From a checkpoint of a small image captioner.
Model: encoder arch xception, encoder activation relu, encoder depths [4, 7, 4], decoder width 192, decoder activation gelu.
Training: adamw at rate 0.0017, 3600 steps, batches of 48.
Rows from block 6 of the image encoder of a small image captioner, named by matrix and row number. Rows with one number belong to one channel. Each number is 128 + 24 x the weight over its row's rms, rounded and kept within 0 to 255. All counts start at 0. Numbers have three digits each.
After each channel's rows are labels from the 100 images, of 14976, where the channel reaches its highest value: "colour at peak" is the nearest of a few named colours to the mean colour under the peak. Only what is clearly more common there than usual is listed. The data: rendered roads seen from a driver's seat, with toy cars, trees and houses. In brackets: how many of the 100, against the usual share in percent.
# convs1: first pointwise conv (encoder.blocks.6.convs.1.weight, 224x224x1x1), inputs 112-167
# convs3: second pointwise conv (encoder.blocks.6.convs.3.weight, 224x224x1x1, transposed), outputs 112-167

convs1.147:101118123125136114146105153120166144136116095106134144131098114174139167164090114150178145085116125134123076125125136102097144142132149132148123142132096130169108124136
convs3.147:136143166153164121153133145111145152111148118180094116152128092133148093135105099088098159122104158117105158108088126155103150140149136162153106089132118162136151146082
colour at peak: grey (47 vs 21.7)

convs1.175:139098100131108101171079158125098099157139167122135099091145168141107163148133161112144110135139117138100109152135110110109166104125120110087157155182117079177098170133
convs3.175:113143155172136105147132107110148127101166120134138115094154117142141143142162124109167118121132139092127117147102152122081141144155125125149091104183084149164119100145
colour at peak: brown (68 vs 32.3)

convs1.128:122180112083089132083104166140103095160096124125161096145091155130170113118164171163123137147128086130182116099118108127128157096114131165097157101118150104132124094121
convs3.128:110120158097143112124156081108126159147145119114106112142137109112158163136148104155118136138118151109143092140137129108091128101160093110157099102148147159112152132097
colour at peak: pink (29 vs 5.5)

convs1.53:148128102113124123135158101110102104107173108159132130146131096133115106124126139144182139107111118140137118116159120095125130163122137174145145140169149173124093106119
convs3.53:109099178088138122133173154144125149154118128109150111150143133102122134131155108081152076135114130111123132158143159103111095131132142104085113109145128099142115146126
colour at peak: white (49 vs 7.9)

convs1.181:116144149078187130092114110114146175176176103077140105159115107169117161117078158143136134130127130159149145142135118115134134129125109132143110113140109159112103097154
convs3.181:088155131100137157131125098128122125116076098080103152158104156121182124151105150112123140150133151098114122128136117145129124106093144127105140085134124159119084139106
colour at peak: white (45 vs 7.9)

convs1.138:120164143078148138133119105164144143129127153163115149113114158157156119140162126142130112155109167111144088084130095123137138122108165122098126079166106153097124141156
convs3.138:117109102137189154101126148159172148136098112133152108117158117165141143138145087105129154100166137169119092130169148157133145116119156120182154115097132084113146107119
colour at peak: grey (45 vs 21.7)

convs1.36:133165158161141133142134133145120097128134119124098109142094106114108147090131125158146107100124084176119094123110096078141150113139126096153158152118089094118115098124
convs3.36:167164098088135102132119140108134141116170151118142124103155102105124115159142145101089134117093126139130156099104099105156126120152100124087123151104107153089159121133
colour at peak: pink (31 vs 5.5)

convs1.93:128154106135133134164104132135147088084141098172151141097100140112105116145100145103117096158168083152153124133154116114124110113124128083136135151140105121151088165177
convs3.93:127125139150154137152100182147120152107108164119095142123112139134100140130140122104147122106120115099127102128133179124140093110096155160091143165103118137114110134107
colour at peak: grey (45 vs 21.7)

convs1.108:118102107175128153108101156150152095140134099113135163153099069127116166147145109128113134095099166139103139143086149145136099090130125169157115116097088101105130158146
convs3.108:085135156135104119143106127112105126093143126176112132153133088148160164146146157126154144144168111104145114107110126104130139095123102103089079101140128121135125090131
colour at peak: pink (30 vs 5.5)

convs1.187:132112119152109135123168114145138160120099132134113121087179127171157137157163121083173140137112152107107116093141131112102138112182136154128119125096127145133163069110
convs3.187:115114127156122120092135144149145154140128126097120173094158110118110116132082129115156142098113117134093124100153086110125157126128087105108128123139154120107116127090
colour at peak: green (41 vs 3.4)

convs1.4:117160120145158128123124107100160118153083135165143166140154098160165129134132145108148151102168100140088086107092128108142149109143103151127091145108167155132113087156
convs3.4:101121114168110180163135148135112151112139139105122175117100091142153134134094086145105135147112126157107147158119090091158136132154161078100158112119131125135117164088
colour at peak: yellow (27 vs 0.4)

convs1.186:136103130137128090091138108142150123082106143131108117124154113121168156136133129168098153120052149095171086130127095137125148113131164127127144154167111154121124123127
convs3.186:158126128100120182142113117190174158114138093098102112097101142114177129112136109121159076137146163133136126168167147112144150103117097104106114100112147137068092099103
colour at peak: white (39 vs 7.9)

convs1.208:097122140151150134129115120107117101111094106146167159109150075145137094139125135126136103111161100123108142088167127146117147116109108114067117126104143117098101098110
convs3.208:110108110100114116090133133152134106155157091141150129185141101140130138128119134129151104139090086078146100150077176126072102104102198123137140097122138108161153119107
colour at peak: white (25 vs 7.9)

convs1.6:125116138183159164161106143116088109106093168143104097160136109097142128112125156115128106103107102107121085085116125137171119074104111109103112106167093100118109149178
convs3.6:134148125145171147144111145137137154141097145114109170159142125109110134142143099095146096141117137147147101134114141124104097177161156152145096130132143103133131140121
colour at peak: black (32 vs 12.5)

convs1.85:153169126081113100172106087124103113116106105100133172121128143138119094135151090131113169130157142147117141103121135102128178131129106150133160099153147116133095113146
convs3.85:125095121143108121117116142131160127101113158149182100167095145141185097147133105138115121141132138087100088151106166133186107138148145100090129130132104136185122112151
colour at peak: red (28 vs 0.1)

convs1.37:126127071143095168131161148154181118147104107116091107142142120142151154129183099083080081103128150109101165109096126194153090121139149119117157152103127118117129119111
convs3.37:130091086089127108084099124112130138134101089089125119126106084116151112148138143112128111090160154102131102120168154103109156099140084145098102087100070151152116129123
colour at peak: yellow (29 vs 0.4)

convs1.101:136139129159137098148145119115160145165100107148134102141106106110132110132159110104143085131098132180123105104124088127155099148121132156111138109092130149115082149166
convs3.101:114126158153116151106177084154097138155129107089156120123119130120145109112114142095162180127140171172133120148148155140160119085172137138126162164136096137090121103146
colour at peak: red (28 vs 0.1)

convs1.64:133130150104129142134169098122156085117113129173089144087160145129124116102086127122152112095129158123162153120103132161112097108131143119118171152079135127117104092148
convs3.64:109107158138161149138131064118096131147161091143101113125144101112158156101142099104149113126167134153129134119097134137177123148123151089168160122116135140147143126143
colour at peak: pink (36 vs 5.5)

convs1.142:108167143125124104127097127108108132150152116127139101073087156124112153118163128090169138155110091151116136138119101134148129138174104134080154066099091115143160107154
convs3.142:178153142129110136110165114137130097083187126157133097122115148135134091095137131125091149120208154113168148142133101150132098149119099178116132110179172112109119117150
colour at peak: purple (51 vs 0.2)

convs1.57:113118105118140155148134155113148128126114140142125153140142160148159165151104121099181085108125117110138102147097097145150083085162113160113171155155110073139105135140
convs3.57:129115152114094157124150104100103117094141126115162103146126098129127068102127149120166145126126092105084133153125149137154107170117137150131148097087120145140165118151
colour at peak: black (45 vs 12.5)

convs1.47:083145103166122092113141113116134150152091138115140138168134116152113176162162165173128111086147138130090127155130149130134156170127130111159105118156158084163109137094
convs3.47:117166169123106116106129145100158119113133108113108118100137154129111085149133133127135132155099093156093166131091132155132153152088138130134135119133144134156139141097
colour at peak: pink (36 vs 5.5)

convs1.77:094132153069120133111102155119117123115127150137134132156105155172084163159173138120155160107151169150120129176126092126141126106106149090121170147101166140120141114149
convs3.77:170117147124100161158150145103120122159130105141133150136154088142147124136152102121109144140136134093132193134109096168109112091098155099112139128169147121119135151152
colour at peak: red (61 vs 0.1)

convs1.105:140113153131128129152094140084110118171155115102130090104115132105066106163164127135134103121139120131089090148145132093118139094112123131141101119167150127099151140095
convs3.105:174055115124133084122139124113162096140162126140128127153109114142178119095126153098118159095131104102159094094159071138117075118122141139111159153115124102128096095143
colour at peak: black (45 vs 12.5)

convs1.122:146132109129138159154126090101106145107107135135129100148168117151103082157127130187101113142093120147104146116115159138086116099153160140130090145114148127111158116116
convs3.122:115154140118095146136133108156119089123098141091118170149147146152106112169100136131120097145159158118110135150122126130127124107086113142120124116122102120160113138097
colour at peak: blue (66 vs 1.6)

convs1.204:104138150122096146141138083129147139111128122157102095120098152108161136106113125137139106111096096131099159142142123121111145160118123128149127089125120132153147142146
convs3.204:142127113166098134106121130143110105140120115119092112125151159153134105132091128123161188097090113090162125144154131181109158157117169113131109110084124110113149132124
colour at peak: red (29 vs 0.1)

convs1.117:167140112170109117108108117091119117163122147078132135113112129133096144145099145175097181083107146124110083160094122136135167108154117084129147132108157124151098143168
convs3.117:134113149116126078175144122115109092147171116119123172108132161137153138126136163159088159164091132108117163114135102113142142133163113130121143138094129098092167121148
colour at peak: pink (28 vs 5.5)

convs1.137:148104089182117124112110130143139117116077128140154123162149104132182127137150116152153109151121123099175122154169137134107095112111080096107127113113114106132100133151
convs3.137:142147127149124094156167099119117143145133126110080136106103119112165167148156104158133082125130106117133118154125087130093114102112134065142089117151142117114132130112
colour at peak: brown (61 vs 32.3)

convs1.2:127134099098089078077151151147151134122136133164089128116150104138106103111129150143132139170105182114095139100145101087108144137140118111112109121089115165113133131107
convs3.2:110148182109169131135159090148150095111099106112142141138107146114114123092134124126097111104133109160127147125128115103152154144092145099109122168137134137102124090158
colour at peak: cyan (45 vs 13.4)

convs1.67:136127126159133088135163119128149134113079137151173152123135119146132122109114114114127113166153141142097132118164097150188136158109151129109155100114144068111096152135
convs3.67:121131165137084145125190110126131132117109154160140148129137121133160147110165169164118132166138156116131142120127157076163139175117155145140091113166125088173142112149
colour at peak: grey (60 vs 21.7)

convs1.88:093160130129153099158129118140095085095135141138146142157122126117130158151136129121125127103126130137143086114139166132108140162145126151110144155135140083152171151082
convs3.88:119168131122111171106113142136110164108164109161123174153140133113131130094110123102160144101121159114132121159129123161087145112098137146121115095119153150088118117116
colour at peak: brown (61 vs 32.3)

convs1.74:140109154100082153162140109117106136152152109095076127090146145154137125138125144154140116126143092139147110102160136115126150160109134144122162131124161132146144146189
convs3.74:128157079135129122165120151080127114100123137158069105105073128095166124106101123074109113150143130163156119113152160128078133119095127144117110076114117150174142087152
colour at peak: pink (31 vs 5.5)

convs1.21:104102097093113157131141127155104159089136131118176124132173135166173144155114096097094100133138174126143128168090113169138131116155165094107137152122165125125179102110
convs3.21:155140143106119116103127102096154122133131109125130161109128110124133126163104132107099144155145132119152153130117151163118148137133140109099114117164105152134107105103
colour at peak: orange (47 vs 1)

convs1.209:136139113154120177142134165128140125135141099091136141140145118125112113155103132122136160126107149094124100135156120128138147156132137179154135114104112132125137130105
convs3.209:106101124100163122141135097174099094158134137089101123133136104087143125153162104114123111135146110144134134138112092147112145120104131106123098137159089175103143105100
colour at peak: grey (52 vs 21.7)

convs1.210:113133124160165115136141109108117132151179102134115106113152151158111147100178136127138154145106093089103141100104163122175137142148147153121101106102134179147108089134
convs3.210:095191142137141154119181150124097131104130123141098136126117088161115102138136110092118097152139139158146085147110133127129143153088127114108069119179134127120097140157
colour at peak: pink (25 vs 5.5)

convs1.119:130138087132124095114140140135115109172121119129127152150136117136148111115163100181126097157117140114126171124098104144133101139107137099129094137146098161142108111153
convs3.119:124115145103140127108099155103117129152154104127160095162089152108136156136083161122120173148150112151094093140133171134163118117120125141175166123144132138123138127150
colour at peak: red (48 vs 0.1)

convs1.171:097113094119098167150124102130077101114129138088121133118123122099113128152114176105088147134153148092136167140180109141141105099133145172124143132115131117135135138123
convs3.171:171152142114111124060142129124094111115152127090125150134155129133086176116132114151141132140106093133128154170072121170179106108120145129114142129147095145128173150121
colour at peak: brown (63 vs 32.3)

convs1.107:100111097146109096095153108115163130152134154150132107089083141151130139116140175139094170148108155147097106121093157128151115137115168126129173137126139086151167162149
convs3.107:100109112063093123121158142134158147095082086176107117102162181117076106095106149145088109086101124096133134138122148147083143150113148112159138116145096146109110101159
colour at peak: white (40 vs 7.9)

convs1.189:133112098111095107138155111152131112101107143124153156111127159103105092109140078164074119136147097115109120156169159147082117109084111107171132126128149143160112179138
convs3.189:161166137090146083161147089122109110125126131110135150122143103113104120141123124122117116138124137154096143110117099148165125112176102118112107097116108118146154088115
colour at peak: green (28 vs 3.4)

convs1.79:169100135144111173139121146116097157124122118154121087125099109119125119134091129110176138103146114163078122161118117140140139141176102130120164133059186149105167121110
convs3.79:116127106155136084159113100132147129140123113160186107166123137113150126121119155099111165100117117161128143128145095143126162091160160151116127131126167099154110097108
colour at peak: black (57 vs 12.5)